python train.py --dataset="dead-leaves pictures: piles of overlapping shapes" --image_size=32 --crop_scale_min=0.8 --horizontal_flip=true --qk_norm=false --depths=[2, 5, 5] --residual_init="none" --optimizer="normuon" --muon_scale="match_rms_adamw" --nesterov=true --steps=3400 --epochs=1.5 --lr_schedule="step" --warmup_steps=170
Rows from block 2, named by matrix and row number. Each number is 128 + 24 x the weight over its row's rms, rounded and kept within 0 to 255. All counts start at 0. Numbers have three digits each. After the name is the row's rms in percent of the matrix's.
# convs2: project pointwise conv (model.blocks.2.convs.2.weight, 128x512x1x1), inputs 384-511
convs2.2 103:107118135105132095130151145172144102107096149148151155118135157120148111120066131171097084087123101101097085079124115157147114111137158055098137117123125184100072130110114098140104138135075061110138193124086132135148173147136106112170145156109137114110118105080103146098117094165123168099164130120125127177124057142127117172156143129101128136099125126150151117134199127125123144113137
convs2.3 104:127140166104128175134074168132124153150103068109128130125145117123122154127128133144124101116118110092110110115144124125141131076095106132088121134132135126137094120059118128116120120151151126126103151113107132131107123113144144166107095123130124105152146083091151129084118145152121129144091125127169133107128168140116169141113142116127133118108114108117103139124127131102120133126121
convs2.4 103:112133140129135154109130071117106117148133112126141116147120113117145207147115136122110112126137129154145079143146112142164114144113119152169116103175151124094172126090124136157103040112126180145126138121132137125125131113190102164147137172140110125126137105143106127098118122109144172132133121126112157084099131126141150146137147134122092135141117143137145149143128149145135168144139
convs2.5 102:119146113132130205133054124137099134119140062123097095152121143104134172144113128102091124119128121181116138135134120106175137098117146151116137152149097146149184119065155115161128122196109118136143084147123113078136129111125046170121095124105165109145138152136146161153127131173148086155121159120126123111114132118135116121124175148113126136133148095127093140124099158109118104140120
convs2.6 102:126145133119125090158106150152146136148128069101123127108126146121159131130081145123139123095126117139114148077127118111087135161124138115136143140109130147126152123100120112213176143120087070147138116163106155154107168075167143119125102122128142160147129104161156124117168136114115111093144127136068122108138113137129109107114140145127123138146124161126117156115119117137153111108131
convs2.7 097:149145128136157125116127153070173112132134159121123106136117143120152132197136114103097124106123125158132145142130095137138131122116138082108111123152119102109126127103138138087131113184171172131123112120131141069089167145141115139154117127127173153141141085120140155115116115157131124116128099121113120147126113129129158155120116119121132117154162110085126115111126115162105141130132
convs2.8 097:137129143120133106100147125109142117126142147147119143143155137136113190137116152102118131066130112116122118082134101137159130124129095099118089120102117125143106139160103106137142074090131115157114108093124108161113156135150131074134099124158100154086103142118082142132134093119111129130077111140057123157127117126126139106121080145103159124160113101094093161115136145139112144126112
convs2.9 100:141110157117118132140111134143131134127139162121111089130152103149125183099114123090121097148133122127126149127122119129097118111163128142104143111073159109148114142172055134105114063130137147130104088106158120131119118136140085133115149121127139162128129139125118095129118126151137089115135145143133116154139166115122116116097131137095116133148075093123148059114139123155115093102121
convs2.10 095:130126121124112135110119112091081114123135134113121120123114110123138136115105126130121141098098084137119109145117130142128123134099144149157152130104128152155108140119108126148103178142147121130125143139123149111140115133060141088148061082120157118136134148108133142127130180073107103111079107124095124126117085096136116117103122139168140141119145126137072089119147127133097145145092
convs2.11 103:119114139089119128157151108122094143145124123080114160132119141129165160122136117113136099108129087110120107130107108128105118118102175135166137110112109112105138123072129146136116181142119081114115120126118129133133152113117068078107128136099126129156131103153145097097062173132113097111130098128171110116126053149109099136129152113146128104165148122114157160125118150139111117129137
convs2.12 105:101166150103135136137188120096125137127117124117087125142147102111105133141103143142149112148134124153146126140105129149166129124145142111145134158168088131109116130130147144115133117138131111115130168114156121090118075135171144112140150167138129117111141098146124108101106112127121153145074110111097097140122147127120146119140132172139148137102083136069122114122094104153124075128107
convs2.13 101:148138125112136129135118135098154118113118086127139170122097133143165163127166151130133129091143108123128157133134098125139108146147122146144146147108165125110157127086113128119149122158123126155101150128162123095055134104138130103101127099157152153104150116130112163152097134127151160120133150126166156160121077167111150120129124113122110115120121083094135102139168137109132134132146
convs2.14 102:117148116143103123165058158166116125145104063133133127133112138134138126160141120110115144099124118152131171140109141093109137082112131132130094117113139132127090118106124130145151109130101095127119204098120132168113132129136140158100087146160162153135126193160121117128086129109164128117135120113141107221139186139109101089131164141165126130113067129152128112114146111174109136107120
convs2.15 100:117126106103109123115077136165124124107130184137117134125093121116143121107154143120127114107114114130108188138135113123148146149128130177132148123112122091120156133119110123150127133079107174108136147100129151130100119154062123072124134130170112156138131074127127172152141142126117129139074138094153102135140169107135153087113150145116111095122132108125065129142191108131119111123117
convs2.16 098:077129127127089131140140121141135113124126175136173134139141154132102128153119153119092125155126137117120138119120138123125127121103115122101166119110118137100140128183167110125138117152135173156110099108094134150141132106118114087118115135117149119106102118130111108168083116128135126122119136125094125092148129152135119108100145130107124132148085151151175110137134137113150096146094
convs2.17 099:138164133136116113118118125143109130120167127082118124137104137115150146184094156151160112184123140081111098109129110146095117100088111130121117157055123127166142119132146135155118140163093143179145127137136143114127134123183169165164172135179117090113168104139145141125131117109150117121108123124117140090133173114131106092147121105092146134131175100163133123124110134154166125135132
convs2.18 108:116131146115139079155048154159136122115098094086116109105133128131094181097148123087107111120130118123133158149114130131167130130148171170160157158136109111164149134130144133159140159068052129134126166122125147119144136126133152128099129130138126096159117081108166118117140120160150152121127121131155119158093118141122113124121141117114145125110111138112137176130110129131126167122133
convs2.19 101:136164143105116115141140098113158129141150108124125137115149138131138142190130143140097120168133122138162130172129129130132121114125159214153128129158064144075148129100133118122128127163101103149110183095111124134128110110150128149133131160075148120171113139118123113087129138143160172137096153125175112106112067157118133144123126111139129127115150044133134126140107129103128095153140
convs2.20 103:137142134141143191117125074118114125114131111113123107153091137112101095132129091132122139105132129144108091111099149159107138102106117164126094088080101136156148134134102141095118113087131138153108197148089108111133103139140143118083129126117152116142120117151135126146157140134108107158149141115139139048130156152134110100108142149179150114115098094091164137155130103107134138161122
convs2.21 101:122128125109126160103132147159152139134097098106168144116145147114098107180131123116091129158130132153123124149139128153129133184122152108131093108131072126142097127123122136187154143149157133142123116142151139149122117135108134142132137140140121153115111122145104156111142138153147129114114142130113130146129092166123120117140129134113139118157121053121127134121118128143131143153097
convs2.22 097:113164121117125143099124119113139100114137102116120149111091121112174121111139136115117158117154147145143140148128124102172126075113152161137065124145105103143139122141110133114130156155123130124120106141107144131141147127084145143121153139152123148162117120155128187107175133216116150112145142132120133078119081082126125114134133164129143126104130149110130100121138147132124095131101
convs2.23 098:093129114149099063158040166135113157130095093143128157139109164126087127176133147151129141135138161131132082095151109122151118179130116101129106114142100121136106121091121133188159126086146086134130110128139120127144129136105158131149127158140133138146123115080108088133175158107159130122177135138072115129134114156127177139094138144146141124123151120134109141131092143121121169133140
convs2.24 098:145146124140108138110146072141153138054115136129107144120108130136176148152142118147114124153120125136127130108134129102084130122169125095106103129126109119148134124146151142135095125174133144114155145142122130133100104116133195184129154109167143154095150092108117118118142155134083136130129112126104126119122146130127131098122151148089118121153128184117131192117169154096101132108138
convs2.25 100:157114109118130131147108073096119130130124113105129133141160131124154085129153152133128138151127123120116141145126133126181136148113125099151093078158094117137174135175102134102134065100094110155144115137129153128123119169094133124082151149145150124130102131149095145137158136120141120114149136108125119139109119137123130117115135128122155154107172111109153080138121138142107086137134
convs2.26 095:122110142136135167098143063129093132102084117116126109150076143144128104128093138121119113116103114162127065161138136126137133104154137173096167113119144113192109126176103118128094133164125167113130118119136130097134133113121113126132134120090148100118146131157120119181102127126120102138119095124087140096118207130142125114118105114133107115106063066130101122165134140107131097125117
convs2.27 102:146101118132123121108081150138163129116152125153119130129123108122137148083102104161127105157118120139145182131106116143146123149138112102114194192149178167155105128094172120140112182124110130163146103122142118071139078169176150129136166120101115129140119123132140114117106145126152131146134151134143142126140159118114117142152147117152156132091112140139092121133139126166149113134110
convs2.28 100:120148112113116135126090129124060129092098138101158165114121129148098140126111127148126143125125140154134135132160147146113117166095134140144146134171119116109172126156129104110128148100144066120156069128180151156153125117104088139144129143164171165155124143156134145113116106123160097173092136135115108117134123151129131127119115108089132095157116140185104105116109148114142138089105
convs2.29 094:123119144128115108117114141134096154085121134100167135111144132130120102109173107113125124145124116109096118145122121115138107177119130127114132122113168153122140129097110132109122053131120136151101112105121136150163142138130116154144154124133128147094113126145124123124155092164078134171129102137124111099144061105136112156111128121097135141159137111144116141111103142108116102123102
convs2.30 100:115108124120127097095117132137128144123118101137102127125112123113095120095155137135110110119155120173135108122128145135133124138152136081110126082060109174114096116134102141068130080101110172113102131138124094106096116110096156111135128111131148124117119120136134139148102097120147121163095103131132116130114184145154148140099109138149109135128117040103145109135094159095102169174130
convs2.31 109:108151124110140174099132109169147143140118053123139124138150116137092099159136131119123142147137154129116129115122105138135126082059149175136123125116149151115131115179083145140086091107132126124108135136116094160124152132135100145074147135114153099127123128113186160103085166167112192114127159108178126095159153124140110134135148149179128124122089156139125124144114120095161084097143
convs2.32 095:114133095132131109114091138125106126125139099133142093130129156135148126133131115129119134144138133130140143095112146132141128119103089092137177091125137141131126111126093120120122075088121092153095109170113125086172141104151151124137134125135129141119104082139141124118129071145157183100154114125116094110126187142141175171143128097160139131168167117186106135142110124122101144132113
convs2.33 100:144134119120143144103206124158110104110128139121111122120120133129126137118121140110159151153123148131105136116116128143150119139128147109164171130122166178107139128082111131192145173056160111143126141140125116124112132159218121164137128174102099108132148122126122145098116124124153103101169087114122127088105120160131131111132152121149122114074108157106100138141123130138163154100104
convs2.34 098:111124126124108137151109153170136113112144097115135166125130128139087097126106142074149106108127138108115124093153119127111130145097113125158139100116156103161083129130172127107134102108111154151134081131136162091114095133171065139135115139150111140132123117126125159144157123129130154122100137125101093087131138116143154142124119108109116140116108114145159121132085126114123086077150
convs2.35 100:134133127122130121122079159160091132122102163107140144149132143145121145155130101129118142154120178119127119102102101115123129148125126140147168068087134129107128130094125137137122104214108153151104120126130119125082119134158105129132104166102142115116132143147128136135170112150146114115154124132144119165131169143126149122166133123140134155097146134174144154147121147137164148140141
convs2.36 097:109057119119134128159068138130080124152123166135124100134105157126135119133105141157131125181110103117100099105126153128123127169081133128133125113119131142108140139116132137153150173120165121134143098122095116191098144139128121130117130124110149137125108158074158116133104120133110151094081090106115114119118158117105143151115125101108158119142074172106137186144137124108167067139116
convs2.37 112:142117147134118148136177084153144135129132103126123136106138112144111130172175146105148154147130119066133075115127109106097122093126134163135079110142093151133111130135130115166111119150119135123151115098143112115105148114115104109113116107119137144118112137130085057168152113100088125126076098136115118109108115142107137119115132124106131130124150077123152119129116132145123110138148
convs2.38 101:121113132125128140167102115081121124150137205107142089110144107115145154093131137109128095138122120133129122138117120150147136114112131111146145122134194144150135133154108107165128113160150135116163163130105104130128145087136145145144121143159109117135154116131125100128121121095138159151164158129094147129110111126118127134107155148067140132117183135091109135124151117105128100142137
convs2.39 102:098113114128132128140131085126196162112133103126137090124120117122125159106134112118130148190141129139125175142102102097136122116141122156125136165084131143138127127136149143111115124058141126142119162121112122094118119126128059161167116148095115140139112097079140114076108152104104106111094134137153123131113143120131126110156122157146142161128171124141153121119136125149112148126126
convs2.40 098:121135116118117151107118120132100148138099053139112115140144158161096134121063143095122139129130124111131080083105134117133141154113151167164087136134120133123097111130153125122126102162117063089122139136125112136131176099136155115110151125162124088162113196121103120121091162127116187147126122138144131129129127106127163101143128105136163145101134067106162133127155112137091163115144
convs2.41 103:122115134160098147162102129154100125109173118135122155140102121145110069165107110117108122108132151128155146146103126140084113127080124153119171145130122116056087127098157108132160093126115101122143121113129127115060116122147082140159164121115138142091108152135099137124152124136156129157130148121140114180111066126128119100102116126121114113112134136071109092135094132163105109120127
convs2.42 097:122130120094147139128077132120118125133137066145124137138157143137155051153126110121105130111135132132129125133134141141100143145115175131087088153089116144121088132107113136116115121110132080101131144135168117122174113130160132145110112139106134128119145103096136133079170138136124137126097117124116142124146147138138153087111109127143109145134132100135168104122129108152156148106135
convs2.43 096:148140128110125129138202149135144144147151170140140125135175132126117080125119130170086125089139089118107098138131122101145135115107116124147138108122138111129073144160088136134104095151135152092116110124097134148032158078077153078161148130107133119129124126133129160129125164167121153124097110138104126164146193109119139141127112145134110124144126120156099089107160135126148112109112
convs2.44 107:136121143095129167117088127134130110077153093130158128130125083132130172121071109142149127159120105132135173120101152122104118106135111104129104118136110082123137126164134133127120119131106117114141077153133136130193144153138150160121135166142107114147114143194117169102158135126139111155145132128089110174125107124139127128101073124138122109162086124122159123111121138089087137139123
convs2.45 093:086161129155126164148134104116135110138125124142125148131128134149148133113193115201133121087138097164117144141141130159153119169158118133112126115112092130155065120137102103127173101115159123128134120144094133127097111132119160141148109088163113136137123138082154143116110116134122073138137121120154127076109116114136113126113099152117133131112148072106142096124157122160103165126141
convs2.46 095:103132122120160168158116106121164123156154094087111143103153113124163097117146137117114139146113117151110146145103158112135108165134121139167146166161125125115132129100190107088152115169148139137139106132091147120141114138114108212136135151119068139146108123087187147115134157136129130133146088136136109109144089126140135095127118161163144120100088134133125106130134141157126140133157
convs2.47 106:106127126139151147103102154127102127109125104162147180133148117101095084112109124134123141132121154116128167104110140151108123131104140122140161169140091115129139116081133138199137138148137144145126089164139136137094098146115148118087116136139150063141136151154162130124091133162155181155143138134146111169136139163115112101102124124191116131080110111116153120114130134094086148125110
convs2.48 100:114112138131171125127070141114115140123132128108166115140144143123106117096165131150111138125118119155115098156141125148154119169144153090092109146127138113160118139101120128143177166107174096129121152154139126089127142048207103179137159113102096131125096105110159125126149149104152134117173114146124117178109130143134125095106153149166148132104114133102101099132141132185143151143104
convs2.49 106:148131137150110163113160152152111144088133162140106120147127125138066076168137166120144145133130146095151083138129138141101117067112130114159134114116093108136187118142071150131147151089120165135142137114171105114116135078155115144104150141139081114114133113101127146194106140133151129148186117142160122083152123146126114107139120128130128152124138147130114141148125145121126073148089
convs2.50 107:100129130125148132149094097089122115143127161157157105135132139129125141110091124151147128131135123126121075128124166125136126126139144103115110126155113101152123133136125114185061141130120149115133164144115132117117150145100131112118104076131121137117094150143118157104157132122112107107129119132112146140128153124119131113126097125153117126146059122124129140119148142159106090134142
convs2.51 099:151120085094110152120126112107166132116137174172108133146118143110117166135123131125098155163110106146117110146143145119120151132121113155134146138123164086137104113113100151119141169073135183115119128121087141105160181116041085109161109092107171089104157096114133133159107094180173136138180118133123146126117156126128120149143125120133144140132115113136137121136155116119144104142103
convs2.52 103:117127124112120142107102181114162127134144129137118092128130125147138076168087152113144096104129119145134153121104152108071148134111171121160175130139108129100130131152153134153131145169109101117131112154128112143102159135106106165155120098105086105144099109142143143079130108096107167123200139126115133162156096134106124131142124139119154104151151103161063150127118111151157137107146
convs2.53 103:163123138143090085092167102131117127130115129130134122131149136138120096066171123172112118146117108111143123124138108140126146084151105103147168165156129162167133146146130130109122125108123100083135089115119111132111138099160181120113113119120109133124159079150115110159115091160115147095088150135129139128148065077140116085137076123073126134116140129114092129125138132128182159132130
convs2.54 099:101134133134134111134185118141147122101119212073120068125158145126137093110125159110119123075128110130129124093125120153130127089116084110074094131175160119134124116163064113137086147138164128122146142142090122131129129116134117111157128122112150119111145087161128099140178151110173134128161137119126136132132149139128118167130145128179156119142137115129098079139135132093121131131129
convs2.55 101:126126141128097157131096125143139148099115120125127139116140092117139142140114124083102121104133114140101090170122120138138131137098115131125126153139148137163114127045137139167141126106098120141130118166076130116145135155157152170141101120090156147126097164111148155144137154175120099150201162141113122089121181169120131126125150136150149127108108140123103186123118117141099133113133
convs2.56 105:117142119114132141127142150135140121116153178196168138129133136123156107137152110140126125123116118190140166127112167148176124117133146102143150173140133131078107134150090133152151143156121188131124126126148142167151161107091147088141127117150104174121108186196153156146151147155162146130106144132125137163101086094131109125106136121128115136135128112163139145114145115166126087149111
convs2.57 100:147144161134124160130155102124135117155107189106115132108095111137139147069115140132172130111126114117119123088119112100086140115115140166148127083138122155115182140132096129102114147106108125131102166118141129117120113153187152127069165167145142137131117166135107101122141105147099124131137104124107104188098138114108129096089140105151101113134085143091156150130095140093122113144127
convs2.58 102:119120126108144155130119157149092154124121132155078069127159123116132152142081125133104146166127157128128120142113132096096134123086117154129110113129096136150112110112126131121127168091130134124115130145147114116111127157075120074129138072096164168163123110149110131124127153162123132129142123134128135136113155150126125173127107146107102139154165127139188131137088143163108114152124
convs2.59 102:118111117107117140117099088177138130111114122101135114128116107125190151168051132123155126125146140104123101126136117143122117171136113129140141179116183110148145119130128142077157078108133158126117115116151130169128156096114111091130155132136146117150107141128112147171132137137123136156122121139127137096129158117117131153145108101164127128129099127119074102132173138090134162163113
convs2.60 106:149111136112124075128143100105109154151119059106121125133108120117134188113150121102101118159123122102112072140141150131100125110124114141131097119104095131119170132160134137090151137152135121140133085120123108068135098064149115181146127132086105124138141140130102089094126112108111134134139072137053131160128170156126119130127071126100115150129133063120112185115141128096152190138097
convs2.61 100:156142127148115081140047135134110159115163146147121115136100113137124116127105147152096105130115142165121138108117120122097121101127179116154153142111109141106141112100099130139121138105121168125106126094117122092125101140104125128166149150160112093113158106069140121156137117113075153123166130123096126141118173122144127096142104108130095122112082099084090058109099104167114157162128
convs2.62 098:121121124125134113132162117156081122164192138133133133109127103141181109122171152137130137149124111115109175138114141138080124120121158126136177137112125122090108122093165118141133184148144172119135131111082106147107134181136116154125131156155155128185107157175143137167163120142137135139122151126118149094147113130130103137094124129128110154147180167121154097130160120167109092125122
convs2.63 099:171126125126120147118085105165092127133145156147123153112060125110137167142151104111138118131127120153131086135133111135119136120150154109102129121119139105141142135094169111133123149122140104142131151104135145159145175097038168162099136103108144134106120132153096106127135124098086120159103136127128131099122136137126160098131161138100117135111140201116137060145096124131115126106120
convs2.64 100:135106136147131160126157177106118124127121184108130171128130112128128130172198109108109141142134151131145118131155142126090120110123112161119102134124102155128137114187137138114123162148107160080124163142119103109158169097096085101156157097128148116149144120090117137147130114120138131079174124103112120117123172119107163131140140167118102117123127201097151143143102131120147099128144
convs2.65 103:108122140097122121152135112150130116114115069140148175115135134117165131107123129176137130123149102113100114114141109128114116159111099135093154111155109130141121125147110127133151163070124146102125131131074120103117162125140124116157178143119112159129119164113123150122145167134154134122147134110160125102113166136131140142151150109098128129157116111118135141123125147080102177151109
convs2.66 098:131108158154118146171145109151126144133146102150116093107151120106128087121193151142125083147143084102086152123126126141154128132144144177143090084112144134126069124181128116117148139150126157143132124143135123128149120139199138124086084130111129116170123068148116100112105129177161110128148128123098160178115134127132132121109123115113105127092137105110130116143103143138125085135148
convs2.67 103:170082121142105177112119088076133127111106142129137104132116163117114175173159123081133106112140116112160185112128128156119140154120128137103113115093101114108123131112170125144100104088121177156135093088132140101159163133156091078127118142108157086128138098112136101134091151109151132131163117124127137086145164081115151146140123120111118119159153106138089126122126105141131113144113
convs2.68 096:127113122111145135151172112082155110151143166111130148126147125131186078139149141132093129174137122115119151143117128101139115127128126128159088118106078110121129124128106100167168091068109114127094108144101124119146085213102120150100110114132127098144114143168129132179069121159157151126140129122125135191129089132108114111115142132145123119156152199100126093141154158153121135126114
convs2.69 097:140135120135142124102101097144119136105126060139130092139120155117130176135144143132129126116111103156150122163133170139157128115125173145101153091143162105142154128100129158132152106050125112104100111135129118117118130082085135104144124117128121096127130161086144108142121114106072113130079141125146116133158138134124129118127085135097119122131207111104121110122140112103112122122127
convs2.70 101:142140108105124136128115115124105144123112116131173092130113118104128091118065140111126158146139097113118135139120147122093129151103107065142158143142162129123090134090097114176130108110137160142138087168098127154048148076167114144134121161129144129147119168134137125153131161200098137145114110124090112143118181131136128132114145132151130128157094108117116162129106124100148143130125
convs2.71 100:155106122092108137147041120157119120112155143188136093108155105130092123107094154127142122122131115082135177129157097116100122122139116136118108139072114164131094123150121109146162130122127126111139121121122132136142124112129166154133129116141150107131108128129112098120149113086120132139126116115112138156124107082124123099139118129061135122151118150089133094133139152185120154112165
convs2.72 096:086122135129116121113116156110153138139125129134099109128149140134154119155148118148126129130122095136110147143113139127112129064166127136115152127137154094170124130106111109082132103137123108162142084146128127123137121078165108180086140133098119143143126148119118159069141168099126083132152154121144139066119142119119163136113138133123129136164126082079154119132136144091125141098131
convs2.73 100:124090136104130124120137141091095134134103131146059109127126106125148140106142152114127124136139134118132126156148120125166132111094145156160130132159174128115049127082106124119111112142116130100131104108149116124085132134194094142135128163141158157153100116125111169116120153095095137158119140111139101119117122149133136163113164138095156113122173156073117159141119117136166204141114
convs2.74 100:145138152166142145122144106129136117124101124143138139122146131139162120091140124131101130123111108126092109147143129144181116128111088142161135130150130113131137142114131131165129061165082078096119091152076166148082094146088149161113119150094150140097115128125117100147086126139146162120116125122153115145134084120123126129111092125118108128091039097113133127123145116037130160107128
convs2.75 102:110110129156123126123097105085137130128127119112117143117131150123125144147094136131096115066162151135145156102133107141106134103134126156144108099189114121151078122159077117146167162123157128103124101115121115130073171161122164125132133124112167066121128113127101133142128145163140113112203146138130136103142133130121118135111104156132116148159134089069079126127158127115127094160134
convs2.76 101:119110137144144130134189099157126128153146102146131155153110135150138078114086104145108152156135153108147140131133115149127146172117082104125109104099110164109092124125087144146100137199141124130119130149124135134117146152127131116137133144146104125106128156143123127095137154140104150121086104109128127116121140124120141092143138133188155132116122077088136070139099109153101092140110
convs2.77 098:146131100107131072152103133136108130133104113136133102113100138148136108130077144096139136125114148141123156114129165062134127095099131131144150179105114093160109126103103130178132132112089191118125109148138144093085119122165150143144092142155140106101135139116163149142123135186093121157108128141104137089116142107137096135113156102142161122178116149182099169106115131130134125119127
convs2.78 096:128140161125142142124139138180136097137150124133180137145163118130131194091118154143111128143121122132132054087134168103127119096116127134097129149131169155129175137146098118110144100129102080091118192129145130149122167077108179145138129135098144154140136145150138128111106137136086121125149128132134137139126079134131133135122150140098121157117142211136117151110112100112158150125153
convs2.79 099:144103132133151053168142168124157129148151159116155140136161135152160120117089134144119143120116138109136144154128119122143134078124118117151147107088145103080108140099122104129136088151164169112143104120139109123143127135093166132121098142145129138148125132125138097156172119139104147106123129132139110131135163113136133136120108127116164134137110111151119096119149150060122138115124
convs2.80 104:143135118110136121141160122132110120134109152126155128120123148142125166111125147215149105149118160120102133136131158147147119147140127133151151128136152133126121128126113091124116178129107104108134143146111142159096154101135190159107147173129136113126121141145156144148156101142102133121124105107107138121111108114144153156127117115116112145187156122120063138125118116126135138129131
convs2.81 096:180164128102141113129188109119113118162149182134134103123112105139152122144170137134161116137127136106119127132115169122111114144124132138170115138142132132116165130170141119125099177183159124099114112097157110135105150153183148140099117154161131131125145151177140075130176143145111107152174151128139148135147113134127164115113139125130090153111082183153144144140136120109128137137130
convs2.82 100:110112142110130173094135130157112126158122180133142119148157137127125159167122090116140130155127105164135124157129113120118132182108152136153142197135135144118116139095155133136150124133135095139118119167151123168116125148121149177133113129125122135145105092139134154142168152129103145107138149133107110110114052102125133128133130131099141120142127186159177157135114118150128094089137
convs2.83 094:154112115144124071127087115108157123145148065121139132143132127136130133150142118146130116112120111138147074149122154123152142133123120136094127090156105117141143136126163123169132108131145127124121076116160127114089144112145151130134123129132087154121122105082107151128137104117194161125112114117081148060134118129128141109130139134108135121186161129067126169104151147106136168147137
convs2.84 098:145123153102122143081186124076144116120125087105124126139124134127144086119139090175108133106138146142125142131122136147173128150143137121110145138111167133136107113078116139088104150119120089128123147124139120107117134064140129133156146112078112125087128087125114149122115107128108100126164137113102163143093177112151111142119140146102142162192127162150104125136111117140141079172130
convs2.85 104:114151133135131163139146162146095137106123148088121162121126139122120126136127126136121123071121153115136143110119134112156115136122137130143149123134140144097097125112155154100106097143123101146148064115114143103111139113139093091136143128096159118139142144176159147126113163095182188135162099114138135080130119139118131099142123114139135155096143122093134156132119133066130112163136
convs2.86 101:136106131126126143111100100146133101079129104123144131135086091157101082097107113103138123140142094129127153144136149153082133117128113096150113086141165153169134139105142116169123116082129130145110173120145159141142152111101122122108103147119141122144137164122097138095133114130100114121089166142121144132130184112140105109110142077139162116163094100138117112116117136134137071098121
convs2.87 099:149124116132126154120082101108089134126123111109130141125139144129157148107106140127086095128133138116101122148140153089093147134164128123142121142162111140151115129126181116148100117114146124127106126150060118118122146122121136150147116150087154115168146146111150174137090159107080101129160136124138133119114179138117100145133128108148135113132111143146150158141155070174089110159136
convs2.88 098:130129150115113138137121124142130124140114146121107116105173130119093101104173155117108127129146111129132134124128126141140118110167118095117088099170177121150109125169119123125105091098177132110131148097136111120102127122105142125145099110119117117113117170129132099126116125161095149123119099136157125097151050142124124138129126119138103134161083074091113106102155106118107116116163
convs2.89 104:129117099137111134076154094124127137133133130150163173134159137132162131151145100113120133155116114119100168103138106134157133148092110130147100090170134118160150130154156130168161185127113099169128132100091139152080141185137066167093145097129172115123130159160169145161177145178153184151176143118173106135140105146131099132114141136121117137144152112160170154148146127141123127129145
convs2.90 103:148095148114128171100088122159091136129149106144135148118123128148112130146144155149164127106128161135164155212108095114141122158127105159141151151107123122094082131132131116111130149141118111144126180099180137131186154109139122158156150125136135140104133113146155128111145120135159150174131134099115130156118101126138128119129121136110158126135092137103129174140153146037107041163147
convs2.91 101:110132098142123107138126148159119140158137092106145128143102150128135119125132139121125125141120096112116141107109098164128146127113135126142085129129132120120044127103154135147108146160120080112138127128124131137207151174084104083148142141140142109137129122067105140129147105088150105147147115125126114135117086142129157140101134130161142125093174170152122113139085134195096109169131
convs2.92 102:110115121122153138112121122161120111117150093116163146108122163132112166129130127114111093123123119125158132121108132135120127108111136108157130118123096137102107124127099121154136166155101160101126162129126117118096110178104126117116113106167131116130126111112131117110115115169119143142148149131122124142126148142128115146138110140131132142094080083145112078121065102074111156137122
convs2.93 102:127175158129133188129175152118158127109164135137130120135128150126081118156127119097135126157146148124123131096104133144076114114111138162105142127113127126114127131151125155102112176093128050115114155180121130108124132094132091148121160120140124118114116088130099164098115102114114132106128165139171131051140057116120120150135104147105103145150169163141128086137115139153130078162147
convs2.94 096:108110142144110099135111129132107103133107115158135139120110145109117164126145150147131118134137159149147119128124164146093123133147161125122164121165198164140199135128108147099109134114134121120123145132154152155110129080084113124131138074110091188138110149146139135133115145164121097117136092127168140117141080101124159145112116121112129155100084173129128139120099119135149160149113
convs2.95 104:136084114133137181133131134125095133115125097135142128131129153108123100127101104129125140113135116131117133135113114149140127145133068134153120124133120102135107131135136103127139184189139145137109137107109113095088130117155116104142137149113171146141152142108104127143151113114131153139097141113110121042132130140145106119122178101119103152093164178114156134119126112177111104121143
convs2.96 100:135118136153127108145126100145159129119134126118140197128113093120172128088159125156117165117124138136142138111123117118159135132114130168163144118145152133103154123168063149123131136090163055138119153162145150136085142137151177151177096158137130136095099117205125140129143127171113141127119119131131116144121113163117089129128145150162117117079066169187095145137153131127138132130101
convs2.97 098:130118126142110096103169125143144128108152148118126096124140140148152189127065125120135140149130126119126146120100116114065123095161108123098158165194134101112072125142171123161175128125120167113135136133150117140107117150173103150140057129143115121138141156131134114126128126150152124097100118134138111179152077148141151111099103089114111132112134126151147123123140131139112145101116
convs2.98 101:085119147138137187104149101095154142155092119110114115120099124123096202137131119066117119134145139107120142113115147137118119115137098149130137126149123124122118125157110112118110114119131100140103090135137121131110162083141122113110118135163128154065128112096128180128137079165123120139103150137087125174124132158129105150121100111179113135150151130161149172135121128100190146128131
convs2.99 102:149123132132140084141059146125162130120109099124136149137162112116127143155158111110115117114119175118133104124135106131099127104141147126110126079131115134125150116202100134138119184157097141138116081135132118138122145149044104092149130113126112129126136163141148121153122126133161136131150151128158101123158156125134138140150129149106129118125041181158080125105131131137141121141137
convs2.100 103:150151137141105116165111082106147146136099104116116106123108126119117152121142120113160114147120127076152154122129136100165118131118152114110136099139122128137139116161099138145111098097135062103156089143170135174139095094137092100091116136103158106132115158126093185153144134149109089113117095146158146139131162129124109110126092089107106169137111105112162176130098119066137114136094
convs2.101 099:108112087081137117111047132189107153106117189160112135129167091142084093126121141116140139127131155121131166121111118129130125091102123121162136158173126145110134126103180136138123099163154124114108139116126142117142157147119107151144134147102145100139133146098149080142142124145121078138142116115099154146147079113112140105136160125147122125100114098103126104116102117156132113113123
convs2.102 101:124133129126122131163121129158171143133147159165119108123096106130083137092136141128153127138114126127098130144127126087101118078136095145125112125110114103156118126192141130119138156153086154148116117109122131108154157166140109125125144160091136131167130142160085143083097135133115108122157110133169153071101160110141126155137149116169129153141142113151093113143125152100138139120135
convs2.103 096:122146130125124179139103142142136139128144148089091138147077152133137109130122134131126117143137098088124122098105134146155124122113138086144126121123176140130099128062109137135120103142155183118115114153125131112101125120171117090083133152115127145140118157119131145164120126140124128191104129138145123071134086128135130127130125132166095125106121191176145125121099129141130083115171
convs2.104 096:146108139154130155130099147164085135130116087114180123139134117142113156128099123125120128122142140136140107167149133107051128101102101124092096117094103120170118109104173112141120124119116127139141115125126122150118106154150138122126165110136137184170131075157110149138132134139160092149166126146083125155131134106150116164121167112101103137136180106055123144129126136143136130134118
convs2.105 099:119148120148131124129128091125138104134135113102120133124156118129098145152162119120158104136121119125107105098159127127101153162115124097145113132117115124181098139142146106107166101109130163139138125146134132156119148111099179152160174091161139132139124121110156141078068157117153134128169118122154151125113202114137107110113119144099154131111138159129175148135128145094151129130140
convs2.106 097:124106121143127104153160063133166160099136140164128108150093148119112103128111132136152138134123114129125136131132140147106118098140123113146162150170133136105108111141075108130140099092141077125117088084097113141124124130173125194111093107113163095162121191146132080125138178066119164132083144130098101056125118136116135158135145112120089135117130158122106115135156123131144145091122